A small spectrogram VAE, trained from scratch.
Model: 8.22M parameters, log mel input, encoder arch poolformer, encoder activation gelu_tanh, encoder num experts 32, encoder depths [6, 6], decoder widths [48, 96, 144, 192].
Training: soap at rate 0.0049, 8900 steps, batches of 64.
Data: trained on strings of digits, spoken by a formant synthesiser in many voices, 14.6 epochs.
Rows from block 3 of the encoder of a small spectrogram VAE, named by matrix and row number. Rows with one number within an expert belong to one neuron, the router's apart. Each number is 500 + 40 x the weight over its row's rms, rounded and kept within 0 to 999. All counts start at 0. Numbers have three digits each. After the name is the row's rms in percent of the matrix's.
Before each expert's rows are labels from the 100 clips, of 14976, where the router gives the expert most weight on average: "peak on" is the class under the peak. Only what is clearly more common there than usual is listed. The data: strings of digits, spoken by a formant synthesiser in many voices.
# router: router (encoder.blocks.3.mlp.router.weight, 32x64, trained with AdamW), inputs 0-63
# up: expert up (encoder.blocks.3.mlp.up, 32x32x64), inputs 0-63
# down: expert down (encoder.blocks.3.mlp.down, 32x64x32, transposed), outputs 0-63

# expert 22
peak on: /k/
router.22 108:513478493475444506551470605544464485489458568508454467482485401553514484487420443540577504524483532538495453520541538435534519563456498507464511532471510521444530528511523500449463460456532470
up.5 099:632412451463518453502529472447491518509505488455579498489522496491521544462492524440472532479492519527536521484499467464467479551467463548463492424517541449477591510520512487575550534528481523
down.5 100:483538501555483575542468496574583481533522527559421488455451513496427489464519460503495452494481520463505535495516474538512544487534480423522532568489519585543418510464502485492490510425470549
up.6 097:605546594508526470465538482530480518553475443542543488529510496530458544565479545528492567449506524515530450519474502459485451533480476542478468445548460517443417536526439533507546489468476521
down.6 111:456523489391486526517546484544545482535453416580455428516493516499488591521471480502511517482498519509486556446492468524457521462505416513551558489499499543505406489545491506512494454504464547
up.7 094:432460403474475450565533579530452480423490515473474463465529530510587482537449489563532499552515530557438505440487528537513527482481451534540506501455545451517523498518529522461506470490551471
down.7 078:515575482497503539467521517458484475460533517428489474570520585469503444500551491467561505544542437515482549587537413504572478503457464510515500395476479557516508509493491511545504532521537498
up.8 107:449605501552519596470436452534483444526507527545439561504449524486468458466529495554526491476523524505485539543497521494548497511442451413534520549484451523511416506527515555510475470497504516
down.8 116:460564448482572540468475436479555438469545498481508532463513599484550458478573478471452475489523503524491519470490417553526517523491531449528446518505510532597521439475482549529475489544488518
up.9 093:484547411483546491469488441429511509479546460485568479444522571455511514441568531478480427486507553517491529435497464515497475517521472529558440449486516559567476472461493529582526526530482516
down.9 092:552470491542440514517467545610517483486568576520452455414524468501486499526448495539570488492512500464481470514393542481446499467491519507530502508492461492469461488484486504549500589467538558
up.10 113:547454556469477508478484557575466474491519559520524507538501450460492498530497539485539610491543531507526417503451484534493504510472555514480441498473513426422574478598537525453498496500508474
down.10 117:542455522544420501478530549497467548547447564466468553495473506501423455427517534476477571439464442531525477499423433543516504494508508495484529463505472520446580538509543530516495499541453455
up.11 091:528537629491471497475528537588528486505534512543454448535506423532446517552481518466485479499518482518515481533506572457478488420500498549432559584499448459488526490510455497462492537508512459
down.11 085:475473590573529550475548478462457532500437534537494454516504456520493498533493535490440578492506490447496440442521518467457490524485560517400430485505494487447542492534516578469501481502514426
up.12 088:462513549491491558544408468500457492496492485558536593505442478496502511465526485503535437455456496492497541499585498511462514507525513473496557475530445515448449511455501610507451463452435548
down.12 087:538454462475421468506473511545460510545480438508456508492519477490515526527450525529582509438488567533497455536502572468454491592464500537516524409511476491471510566551485490514516434441515564
up.13 095:544463390500538554465453406446559494544508464517479536475522537488497519478553504487465415467510474489502548578590470480480470477494497459512546533485506537569511486494442510510523499547500560
down.13 093:576457576504530463485480502444382513425535508415536523524528497487561473512515528493522510533494492525508421510459532475492481542501523543478391467511493491493591506484484496526480541547532484
up.14 085:419456537455426494470437486562495432449552476538477503505510466476537502521536503489527489490471527570462542523553505508446534478523396546515598490506432469454503515501518577521516473487494524
down.14 079:486509483544492533484467472473531442494449601504495609497490481502536461523483516508441500484498485513506518523589484498502475514491569412473487536517554414409544531524510591519493455516505505
up.15 124:487449496537452484496463542541540481525500547511438532495485430528419468450443481519531395489525516541516472517522535446495481541502515430539574581509439473503594525511461487492456481532509476
down.15 121:458510494541562474538473508540496464472503465575583503420493536498511591514510497492547498463522524424486519498549468504404532555532576543499459501510505485482440478453513476514500475420462559
up.16 095:588455506542478475551476521478439526511482478434538516480473516489519453463499483501567608464507500519503413407482534489516497590506528522494499408514505494546483543477532500555533470472515448
down.16 096:499496578505507471492483518461427575486460463454551496584464493519498545467451480541502482540441577463520460458478512460422532473533501502485464497523492554422478510489565451474492501606507484
up.17 094:493474524410490401508539500444494516553455488501501532597480462492511542464529510522510500470432513544519489519528538477437523507491489523469535447550481477530503574484542494514494421590440564
down.17 097:467457418582478526558448467470533522488474535547470422426459500510493494480506475524532484492516547470483532430627516520470531483503539458534515563513532496552412500509535467524504496465513517
up.18 092:544440495582494482495481536503504538539507461498473484482537510482480467491521496506504461491514503514492421482466508509548470574568433530499532473501385509502519556422494392539568573495531470
down.18 112:519485593512400501457557585521443531493512514469510470577522440507464451522489513481519467526491446544496518552499466472500487441529406536497584476505513507428526534484512517484517458525494438
up.19 100:538537493491476415499567455462434510503530483448514478497545527454515488474457554485517532487535545578477516427553591444479485510436485542517462452458527503444477487563493450492532521541554449
down.19 108:467543412497555518551461519485556479523520492507459503436493525509496476467540457481495447504481454510506622528577490539535531470527463451496565530506522481550441473467516451524500521494498615
up.20 100:548518547543481529502502511510483548520446501547450445504484471538445460534444545564520478476528572471539439425507476450528452560449502481523502529510476592458504567517493436430514459467530464
down.20 132:598489580562436449524524549493570540561526494519459466514467495508407462427552479453492502502488461529495559505549496535534536449510477506469555534489482487520491487498527498526488539523475402
up.21 112:515518494560520516520516530493596499509529509549495466448462554492452507483561443495473443518516445440487519544439469550503527449570500480460508517523511473523498447411495441572491561471434562
down.21 113:456475523456476489509518463451485556545430462494436522552463461523488488475476524529522495488489577530497445426468567501464511512462392477532548522489518591564457545537513489493502434482496442
up.22 102:491526437500500514470505513507493494453506540538512464462512514513597489624426474543484457557512448411497480542474458444515458477518541516471446534504506446536566499466502585501540493546520514
down.22 100:499561461469546511483546450427457521449444454486540518502493527503574556554472482561496488527499556432513462560482452439485472541463568523485467453514478479462549520481503497450504443578540546
up.23 074:498452493461505489555496490515504498485462519478473524518478537501623509516501432506508507521435455520489515509479500498481574508528463482487489488570461489559574521467592519470464364475479566
down.23 071:511485522459487455471501413557505419538507461514558468542527497481504509568439512489517573434544529532506589449583501483539474497486547501489483482494551427505438455554459515479512458544527498
up.24 091:494529456483441529487497559514565473461507563526406472464492521483521466521485462546492383539506523487525505547487477481526496485540547419489526581492532451487619494471518518490481514558518514
down.24 094:473485464505547473454535429492416516499467434518551471577526452505509570537476528519516518481511524463501428489515492457409485538467487572514457447510508528434443505540484511504502430568490557
up.25 102:527491518467495435474541480519456497559487434457513515530501508457444517483523535485520568426464577567508463463552503509473485563475523523589458424517491554475403501566483507451500487528502466
down.25 101:453494459403526470496512451436495538474442449509565541591503521524580579542481514527472540491470509475500445439447508485464499506505509542485425470508534512481508520544475489463503399513509467
up.26 097:475544552449478486477528512487509567473487487485559478536586461524566541574483520537464450570492464467517463551419510435487451490526424578475484512503502482470540520456473477448575524498510502
down.26 097:460472433427426536491429514473423487468471577515518606512468496493547495507516499496492491493466457524504550538634486489465531530485567457508509529521499482484577526500538510501508462486483515
up.27 091:538558511498469506460539500543494481575462501515494499585514462495399488469489535512546499461532540560496443506496533481552429559435456459558533464488537508477439527561417495488527501563483481
down.27 074:452536477437486557505486515468542493558511487534497538524515541513444478471542493458565573453503478520507589461510498529561481475482442488531559449503459558587500444518458518541519493421496425

# expert 29
peak on: /t/; /k/
router.29 101:542465505493437464524463525533469506539451517539476537538454434578468498496497464510562488473469545454498517508569509394527481558475572499468489441515472487500451525474535422441522411503494513
up.5 102:475531382529549526485528481555507443511490545547446489403518544485527502569464553537486492466531467453494524540474400524500493486552503509567509495498490478528469512505457510553521480501519600
down.5 103:439490445479468520466486545561611489519512510567441512499491466503444539492506514504431451484497521468514527500516448541490510482518516440568544600497422510526530490473460433488501530426450490
up.6 122:536492527449425431503528569501485512490515463489530499592500473549542509523509489499533528544449440558512542515506605494488552432530421518456565490508466487457505528442533524461507508452460453
down.6 115:556500551567463460501503491539522524585466551521477504502526461509441445519451560513557530435536510490494504499534515457542484505440570471476521511486536452485406541575450472461516454502522425
up.7 106:513513504472552483529504536560525524530514425550527478415475497525418509486434479525502470459489552425516559436524530419488476506542487538501492468520466502437455497428483423492489555433471511
down.7 105:422418442527572508520477489518538506489498499524435488509464448506514515523440520536526474431471559473531498447521562469403481531510536452545437540517402544519485525480477467511482518507514560
up.8 081:466492555443503537528482447537534516520461491527528516553458475531527565508540443489483535542412476481535517576493535511484562467508455533464540519551529553463505494428553537413467471444445547
down.8 093:495477554471562421487486483498505479549485445520566612517540492488521555530516549476500491445510470519482542501597526468462469537480494539491513488505452406443438531490490463513538417516508529
up.9 137:527421477506432438527480603510419480513502511506518503442526449503486555520429512479547507466493454544468510507488572483463516543485498612493509459509478466443508511530498595527533504471522481
down.9 130:505487513467561390560563465396454511456510507445509481457483539494551506482485525496490470516448532566494576485536526530459556490512495492471515471498551440547571517490529518545505453562519541
up.10 097:549526486437473450485534556458523537439463501448502484531489487526516458499464493559511448522441588543564456430512596412522472510537496494506427497524463520510563526446517473459525512526504485
down.10 130:456448472457502506537483511493536456564528504536496543492474547469455560397586464472504516422486447508483558533584491594484550459545508504519512498497511487550474483465545477556482519470453525
up.11 100:559522467432566547524522449440503529477498387442503458467502536523515508487512471525470475517455539517504533478506543449489487516527442600508466455505508579575501523426513467518493529445491541
down.11 096:515425498388456399457581510459466471509524547467483549501567539517530545555487542499447511456496468551513503466489473487477504516458523526454474482507485467470588497506450564481528497457525533
up.12 116:502543444498611531446488443468499523529466472566494533507477457511465498499471530553500474440502575456535487480526411429527445512479527475492450474506512531456469521537445473522539490583503570
down.12 114:399431496547471572465426482469560510539500500530445550591470490510504487454552503506443518464490507504487502457598497521521517451486503445502515558508441526559520496549498499540511464538509445
up.13 124:562472545606490506539471491513427516537449512508559481468510479548424509497445519578565507503529494468499464478445505448518487551461519552526476463507514537507414531525495500478523458423454556
down.13 146:545504500533514466557508507531537490505541488503548377455471557487477495438526436471529509510483480495482580477459544591508546420557442539521508481480556491525450471490526498577503541495466471
up.14 085:479451422415452508532509494510499521503458378524469514559494487536551529499510468511480439476429511514517547446560463464462527510524482494520586478553471538504523557442524504472480472513450558
down.14 105:457499477525443511464525520494507516462473480536526468571536473499539512563488537502510507518527450491486391565483489448441458520451461588519498483491481399441483545495467472477501494401542456
up.15 109:477505503462473459449550556539562539508474509502460461511492477543433565515499506547448473530462539485599435529452482483467498499539454544522504550592484542460537504469494534464483493570416534
down.15 140:454469519437521499545471513481472462556526492488554566519462552480482539408573453472566539451479461523488553481553510605494543505550522516488472460498511481519505470446540495567497509520424528
up.16 133:489473485563437505517500606541523449489520607528395499478496446485425443455448519517536417495547528573494499509483500464503462496497489457541554531511491530522528503516467473541509504476514467
down.16 117:498579576486604549500513475465505489512510435525552550510492503523503538536475486497459479495455549432500494507526459469480481506546577462459459511505488509404439497449495465512485490491462615
up.17 076:456551512428506570496481465481603554466515513457475478502490560508504493515554466487405471573500503448481519514511490496544521442523469478478473571486553556473529430519502435453446502500561489
down.17 070:519597614442495484516547494472485518477522459451503437504501515492549490525468478498501449548490491541486581524567419502532572476531452515465507442507490487535473476462579457476464510507536547
up.18 097:549554477571514548492511446509505543450501509484443475510526513439479412478459530523510483508572571510447482540509514479512429471428507525547510505424508561547491476550451461515542507456565441
down.18 078:544474449551551540509436553502531488520514536476515559365550504483514448531496472448525517538544405454488528556529523419547489513494521495483516522486538506533453495463487469456534512450544533
up.19 102:522438546488459510466447547522479513577473558486542520472487485483487534498481533497538608432508459467528435570505529499501520561474540572509467465501571419462467505530537472494552505561483523
down.19 083:497496443509547494561573482550523498468512542473483406476468571485526458440563491508535529485473535488492537486494442566529529495529468467520526515482464555611524466517556574528484533542463458
up.20 077:558435518509508462437525478495521439568568469518525480523544466462467555518504568476495489464547487543507556508485485490424490371469507528522565526466497546545493453527450537479535467465490543
down.20 079:512473602604551530521520532447519516471527546513492459479472473520424476453523514497518445537521530464540481520419582471477489473542481441483468593508478534515517496449483509468467543439474492
up.21 060:427523521536551546504504435469505502507424484499563501532488468496549515460553480558476516532481538520518415515437508565543504515518509509519466489507550517579494536498513559527494446601421558
down.21 066:463479475525625498508489431451486507483509474520556561497484514520567536545492500499371478538455528416510519439556452512472466477523491496463448538478547508569488497459515482496479524525489525
up.22 092:516494501421435417471556568460478531430506518457498468513548489496536507547437531510493414554480526581497476469445527446468457514540430543495500512493481510508575506494481581501524514500546498
down.22 075:519602522491480503538532499466516524406491509455463496462478540526481406514473507480468462592492537474508489463555474468589485546501530437478474547535514572550489509502486493483500537549497415
up.23 062:446447574493575531542465466396471507509513495510460539498483456506509594440534491484482481494454472413505596493523491528402532491515528497478467518536492545535485469494489476512456499513482564
down.23 072:567565481496474470418502498510514505541450504534456528521511458496472526535549546534496489499490474484515502646491474508485495533444438488462526499528494438401496535537491516412476467542456537
up.24 090:494504491559541499541474490429439541481506503514491508400487540469486461520469510524574440458548524450474521416514542443519479531472543531482483447455475559499447513510496461568541523442587502
down.24 085:519543458486534497481462526465440504514528476459485537421520491508564458504497508504526494471549506518497568518572516486568477612450561571494418429490499425468543493481489454545508532508533526
up.25 079:527511528539522436475469528451425504504538513526459515478466452497474509468461532566534454458496607459535462473527456445445472545499574514406432484545444510521499503543517504568512486546501498
down.25 076:462524594480502581515422465391490524558491400476488502593485487464503555464524538496511486468478543504498492477599540515518508492487511461437478520500508496527479498531503442501510509563527496
up.26 088:460518526512476530521473501561484496531494427593504519374477524514506530481476459525537529460506457450436535490521527524484518507527467560522571445514447465490413519436481488556483543468499560
down.26 102:476496378481481485465483523553530540456507468538445528505486476491510471530446522543495413500471569475511515535490479497474501582514449490574454527505408537502589537483461469519477444522460514
up.27 099:528519528476457413443499539534494525537456564489527494536520420497486520540455535566532484491505527511559415510482521441493465554456532540518414497539494472478500528581497453447574460538496505
down.27 102:480465448461475486513500466504537513566465495513539484583468538489506556457519458484505541478436515510480556460525502543520551438499495473494493462506613546543424494555544454536497407560477462

# expert 4
peak on: silence
router.4 080:498435488500515500508507509518474512514443485447495505524463397536482500502487471557517553585514514484461424546474526475479524549505522470541471513504459561456542525513492496412415373514519497
up.0 108:498523547541552505462529476507420545433512463500537470480542479535495521608452518523463441544512542430523506482501410439495444506543492514432468485505474564454483500465432565506527513475502517
down.0 086:561532518527538569536452507482497525504510503499495458413468507484536498520479452518463438531426535439482557538522472512485546445544489533482519466485507510558446513429516418507508504547528621
up.1 189:543541587569533485443509472447431526468495512438485492505546464515446461526459531512435479555517550479534460474476491454546429544453520480460435514503485506427524501553430536487509541533524456
down.1 192:538521526541489545527461482441463533451529543486477490489460509515526461497464466494421443547434548456504555491607500484522531452505520440422497579499494512521532484483563492534492589566503494
up.2 087:515547440456552474491486471560586539565487423606576538521470490492482560478504526529437435440504560506491475475532540477455470530506477550527516492528488481449451528491539463503535475519484528
down.2 109:507525484556551537455478461516573466521503439525573539479532518494532505514552514486464547472574447476502421571419432525534462543505498517535457458495492466454466517486433462453503460433476489
up.3 071:406559458417443514506517491442554458461513520439500478538570537505528466529457470514535433566535470509455539430511506493552504504466465478572528523455483546534537476497493476488493493547576477
down.3 081:503565373475510473556490483486549468474524498526523437458540573499479463483501462483532506501585494527467575534485537516556483497503461502620499482494523527538427461523478517510495474437499480
up.4 095:494463579467455493495513500464435504543463556457484559525527480494548501460488516492541615492461443582524442506476588510506529516477538525493494485502567424525538526567554541477495470512508463
down.4 085:554490599481527432504517488450363529480493513450531487511502482503517488529451507515480458568466545505504459435503504473477487504501548495425464450517535498446529496509556496496501554582527567
up.5 122:535558520465513448482578492589460515525485482537478455447454491504439550581457552503486514461500528436548477476510422467468463524511527516480452454526467514433438512547447492502515508531462569
down.5 117:609547454489484482468573498535547492457525508500470451423538501506502461585466554501409454501543499516494472501449432473562438528491480483539467506495484500493497522561425512500505571505501468
up.6 098:501518542460481481470545519468514543493441529436442499517527451521495470554425523535511452513479557502568458472472474401538413541450485475558502546517511564494528530548447467475510478536566467
down.6 101:449412442483457528521467488537506466546516488535566554473511559503512524451540477451548548435539459507489589543552527514451553454485490557550554468495503481533472450510520474526497444425494484
up.7 062:479517428587544562501432476529429469498507534535420525454465525502492445488504509518522554483546528460474521521450429553552541494451543449527524540485443501563442494557514551532488465510515514
down.7 051:500598496541503547435453473430454469509525470524496607514514502513480501495500535497393511510514488489501515494481495508569451504477548438510479581489517527505474478511460545499465572538446415
up.8 118:535498414571579498474495507425542579453446442506527504538502516541514480494522487547469432517496550507516434530418482546562471572529456496526524514534442552502516556477477523491526460512505489
down.8 105:488605436529518511497487510459460526438505453482441479551516453503518450544454494521484460587510525521514517489579541445540472519474490461507508568546487515428510519490500495468504615450502459
up.9 080:509538502545568533484455433435510518488502414579534528524481478504446501495513519511472429501516612471504528517494477495502462528498463480503534494525427588480414530452453578522501514484470505
down.9 063:492534561587509596539447546500461513534465554420487517478485497504514421499466444515552508518496480475513482503548479522579530544516534487461484454508483446533495557442584450566498498520516519
up.10 077:452479511436579550553491482479570518553481484527510560551515532498535542461565463486501585515519430485481515530523516599479551438525507491437511508475589467538470478522537491483476457497481538
down.10 093:568530463478467482499528557512478526467522470464460445456478487506451425494473489520453421543490530537500520469459507493560468553516421481512518510496486552503518553487513506507488672536504504
up.11 075:464392522602508486506495522509466530433510521384473483541472515540532475555503443500516535548466460512532469539486482567491534513579470465495510535510467432474543476443487542513464523462497494
down.11 078:551593547398520423468583478435495543427504471480488442565495493490563549532475493478471447522428530503522550460505532481502506478515499514437477504504518514513530493502507532479513552576529504
up.12 115:479454588588479495499467528419409563501464529426432518493545462528424466500460501521488443530486530506544460495456511527528493538515467498490540556512456571467505528500489462479496525451529452
down.12 091:485477437537502481545543486473520511495536562492403481480471490503471507492478502467506481488480526490517599488627547500472548436469567443504519605497476511574568472481525511498499509464500494
up.13 062:517536551505440519531472536512550497501463502567513519502406458554512509447520497560533516471417504486534482558473513388501492502494475511518551519574484482521511531390544526458511446513448510
down.13 076:475493474426457507462529455558529454553467466528521531518536522513487520499518526478551569408541464578493492535432478526499495492491444519559517415505497483461444524548470506499493385449486507
up.14 067:549427595548510471525479526508476558538488443563545527505421439548456541468525485522470499441446529486553470530496535453442503502569533519438500515540485491459478516425554486502471493463468481
down.14 066:529463488439448479485509503561552443570480539460459586502508475468474495443548511477573568435519461571516477557456500517507543541454493502527494460480546480507514516566479519487478392521512489
up.15 102:504407561556473541526424484451470490508510522450506552534454503487526479429567476476550568490479453529494478579493568589488553511514542462517501518506526452549505517465566493510473477453494470
down.15 095:545505540461500489509509541517452524490477554474432462506457467525472492500455503520428469517456558506522489374519435498511505503493539450415448562518552540499579495517521502494484520602494537
up.16 086:539455571607559515494489515506413529443493533468522460523454504534512443508476489534570514560528538452529466505432492488560484523505523484482421485487446463506545510472513577494504457505574488
down.16 072:525604582461477543496469466442480498446562487467534555522502529507527457483505494521540462539476515492496593524570492496507506463556496484428455497523515514484479468432543486520476531619484504
up.17 044:494511565464458455482519492522370427511566471470547486498553511479523527504503531463568564432515489571478518451513506485450476493456555570466501471488515534518491512551471546532527512473545434
down.17 041:505491432559524468523519526501605495511499540551484523453469514477471517453541493475419477490515421468531506546472451537464494485544580480494448607486516524525540436499504467491506504475449418
up.18 107:505498618510499504479467542480495576545457519534472532475469441542449517463515545539499516485478580481551422519422561475478489524457505505516466534524545545494464541561531430453501458476525463
down.18 083:540459514595486549536508527542457531531470548503478546475466481527477452504507478518478523510492527483516472459568447498519537512488610433392484572500514555446559501488557503427501495487504471
up.19 055:503422518558489454532525555568489506499492527491491475461510475530446510488491477491609520519513410510533453567460486524489520533577479532474548457514470416499539525414484546533538469462471540
down.19 053:499493600426440461456629520519440492477546470515468489536538466498486551534507531484494444517460505533494473471476466497405486502521454530434522470502474523423522528478514515531506471552486554
up.20 132:525536507537514510487506500552476504540480551542438521455514458494392484531448534510477542499544541431520476490494404477517457534455559449517465505503526492420446490615435496489487513532500517
down.20 145:569521514550487547457507474518604501524506531536446516425495490512480457528464539511412461467505532449506480494553432481561452494471554416506509573506496541517485484535450478522494575549516474
up.21 072:487557503502556503476543481526443575471489472485504462476481496556503536616451517538443462518460547418560496496481405490519474486541478492449474514552523599512489517525475557472511471490486530
down.21 051:596494491531551532476483504463449567533469464540524472452498468486500565558467510517486556502490472422486523560492505466472477500472540597477500436486544518533403480551486460447517505468490566
up.22 095:487462478521504484458558506468466545475473496480463500503568454522492512570460548537518457489469491502547465559443401439475457533537532508543567521570444543469488543430434543484532466508503554
down.22 091:409480458393463522513526472520516462513492446555494536460541491477536582513496507496493499467499504556479533487542498477393522492506428533594576490487480454521511492509483534520511464430506550

# expert 16
peak on: silence
router.16 099:503494533449460505436510505490479578492464446487503527566482440543472532486508454492452475502395572458462528539539528452455538544503469477478528490567490497435466565440536460494498476562437504
up.0 101:468482500478435504482420499455478525562472520511472592594481435510550514502490489531520487446457473518507472595524545505487566489414526461482494545530481472514491550520555417454511464521482498
down.0 108:496527512464592431469521470459443513483506455421568500588527517499530529547531482477552564530455487538463458493501520491504471546507530527484429444542567482468484493555515498540533477584500452
up.1 107:516473576557547479522490479427437520478517482465574554483492489483511492496505506505528486507496603442548461456506570472434488527517548539497393524522469575482482484475510512515519536421505452
down.1 095:512557455497577507525485470451480488457482520437525499549484495507502471487494503499518581469478561516518472375527504474532482518475627498460450495476479483599553481521507526487495479562521453
up.2 132:497521490446601460519564439431447559477493443478532515514485528491552581566463526512463524508471582509494499523433521515434515499482455536400462483529485513508554493502511542507516497491510556
down.2 129:473464470589495589520478417475500507496500506430450497492473555491566452458518475514524497483462528499491543495599499529514556484490525434498565515510507570602457515505549474531505451521536499
up.3 100:493468463483508549484540472472602519471498549505471453528545515505547479502548533523448377559508515515508479481474482516540450458487514411523546570475575480578566496501459527511511530512519501
down.3 091:450533463398504530464484479407561517488462488515476583547512484501542553504480525507380428539464527508513489517508569496481463491515423439513491547504488505528507529501461468542511514538488552
up.4 072:519466490528566532485534491502569485564502538574457483447505496481443510502506553493491491474554524441497494453438472564489455507457513464594502544473510500561457476566395452539496533513474550
down.4 082:423526519490476530486451514533578461549555464540529602581479456511506538484508525516508481442544514466481476470510577519447491514522427504529518514503454471429402500491460490509479520448475544
up.5 139:438516531510467560533430489502518489510503529507399531462487523506447500447547454491490474487501473519486539538535500586516558477532501399547571560508545557535484491494526492487426477426459525
down.5 138:593541527425476434514571538577474502522526409530516513418509503510442532497509511487454462495502490490504559524542401535500502533526462515511522533505507535413459508492482527444503538499447485
up.6 116:525529445452481464489578455505405447490535470464597518557509469476549513543483525488523560515503511575496517472482473479503481483422528568532504454481534463437492486552516572502519517549471442
down.6 114:526387521541610470501472472421507504470493517447578527511481538493522495469528491480524565488483497503501431511450532482460517497527586570475423454501535479501525447500523488552504450535513516
up.7 093:477457499433426427546548541526468520510454453555493493490522472501536554580468524508537446456463484569512492485521529484427540476507468535510577506547502499480522542466510499443479497380492471
down.7 078:433516449444465458443515478549527464473483430522503469533546490494591566583412556497524493453503553528491499462470502440490501475476405550565494453471510501472494520516478543490505476467527480
up.8 072:501535466479553505433518481474552557439491496461509499518558487522522463550482506560455459598518564539540454492439514434519421517490448472508441524458489542528541502494441524503534510497585454
down.8 059:573415552502524426529513506442481542483516542497470493510478507538485525414556444483484455548432464520509522582544489539477538454513453447469529554513526505554544523457528492524511574555491522
up.9 132:514436581468415455505535588506476551514513505494423446482521473506490541511450529512499399492488527573507494471476495490430526499516457550566548478515500542488490504464496425500483541422506523
down.9 119:482448463497469487506507529528490476518495491451440470469531524475532517514498502490605449510485480563501512593429505526447505509508423547536602469502502486571536541467511508530527447402512544
up.10 134:515498545474413442509510558521475503541518481484445470531476470499446441441464479502599412462520507559508506442512505456573471548474517454546532465475464553474449527520495487515477552533490431
down.10 125:505522528547441589503453516555491483537482537479411527501504452490492444512470533521613475468505528513511466538483477446551485573447509455546596479493508517532451537505463441507511513459548483
up.11 115:509519527564500524415447457503546543532515481569476562584518448507492473483460568502478474434537528482501501510529480449548449498418567462522499547499478510490437511537466446510536531457517424
down.11 115:568494496601561549493451497566574484555542556533545555455487492503419446459553506476446491506544501445514457497446500524555454517518523479474469535494525499502478435494492462510521575529473518
up.12 072:516471586537557548433430534530494557542469527532485504478483472558465496538478532562497556511501537400573458496449516485491484546480563469434451553516535443487490515521484448472506482548514501
down.12 091:573466538588614484504441489471476544490531422476495516466480526520462517506542469509434477520495485464514516523522460512507519486513598508434410514483556546480432461469534506488474539520501535
up.13 096:561507508531494484451510534557516492510501571500461445470536449485441460526429568517535519478549559501531426508421523422511403544498549483555474523469533493506488489565444501506532516492549477
down.13 087:599525459578544496469541541544515483495517508480507481399504516519474461533565486507404469507530469504508490545459426539519500556514459487445490520459476520485481541460461506393493536468463510
up.14 090:481519469486445511549461480524542469490469519509408551554497464503492450438528466499520455484484485580493486523553510517560518503448527357549578569493550528525519527533492525503459507514484462
down.14 075:533523482421466472476500499498515478498542491461507648516501509524481483486509501490491452505475526568540486627516513511552467547490467492554519536469489496502525521510468419476512491526457390
up.15 103:514502464471465504452503503472492548469494511463495491588552482519549462582466549537529448576507521581508457477459537418558434520446469475450480503483517497497516510496456580530560534505560458
down.15 135:503486536482523466525480518459483507412516477484486445518460508502498518443565424497507438580449482500496540514524518567489565503577390518461506535494454499490555526399530512488506508484439524
up.16 078:504507524521515457405485504471480556451501502471508497584541461527525462545467528553539439581501526523538437509447568426514414538479458506467501490496441489505542526485438524522576518512526478
down.16 088:531510523503506450520489506445441474471552455443528473497500578519495494457586461486542466578491467524498531544537461615505582528575434539433493478516542509493526481447538502485489514489472500
up.17 087:500525463466462519426483492494552506498489522544530450536548492461531501562466538502518583473535474480469465518460531475561427516469463571495521456464523385467472476532454448513565521554564505
down.17 104:469507493558515489466494527555595466524580453547497495492514513483457504482543547494497456480538441505523517521461518544459457502527415513538498467490414457473470427494457465554523605483459539
up.18 091:537449554477478512448514544492509488461508570548526439495554504463542518575451566469452548546532453418512469474481487497463487490490507566469463510477535406484593476491456518509525507504574490
down.18 102:455517452489489408486508472503623480459526451527483494588523482516489505485527498495576480511535501540497492540465566510478468516518382506549485500514425486496523457489488510519495576441480450
up.19 077:493490574501536495478542468536511496520493505562415476436488471513494545526408573506484525434501539433523482434447457472456478551453546449528485530518459526509456492569449462528459550550504495
down.19 085:430493498492495502500492531558633489582445553515496508451520465495441523481509522518541511413517456506499505537528608535525503494542544448539524472520485486508426534548473528486505486455466462
up.20 059:478454499561500516469452526551560418499539544550450513537556444502485445410511524488511446504548469602485476481453494489531489490420488463578519542471503443524513486510434543519519510511495478
down.20 059:506532550535491551536430553516543546532535468575459610527497430515465427451460460484501470518430484488507530555507493458507483531525462475524515604487479514506550529483460469481493491437485469
up.21 057:539479536612477452489485577527463555518470562477444485520509460553438483564452516552519496578488479468532411530436492484553517533507526460413486508490516492483500522523483463484524518555476519
down.21 078:542464556503596466465483476450473494468507490434518494477533565519514499496551455505441494543467476499510468497494488515519543510550553487440365489541528507507545450478545497523496543597446472
up.22 115:491524445473422494542497522561496435526477528493483504549497478524530456417515441496563476503472457610485502520472489498598490513461470431527555468489550477531508526533505555507477492571451449
down.22 110:500550509487491490475462469444536502493508541436494569556510506496496366465523510491541519457512498551517482486537503506604469536487543418512502521501497487557535522542505494503496493516514361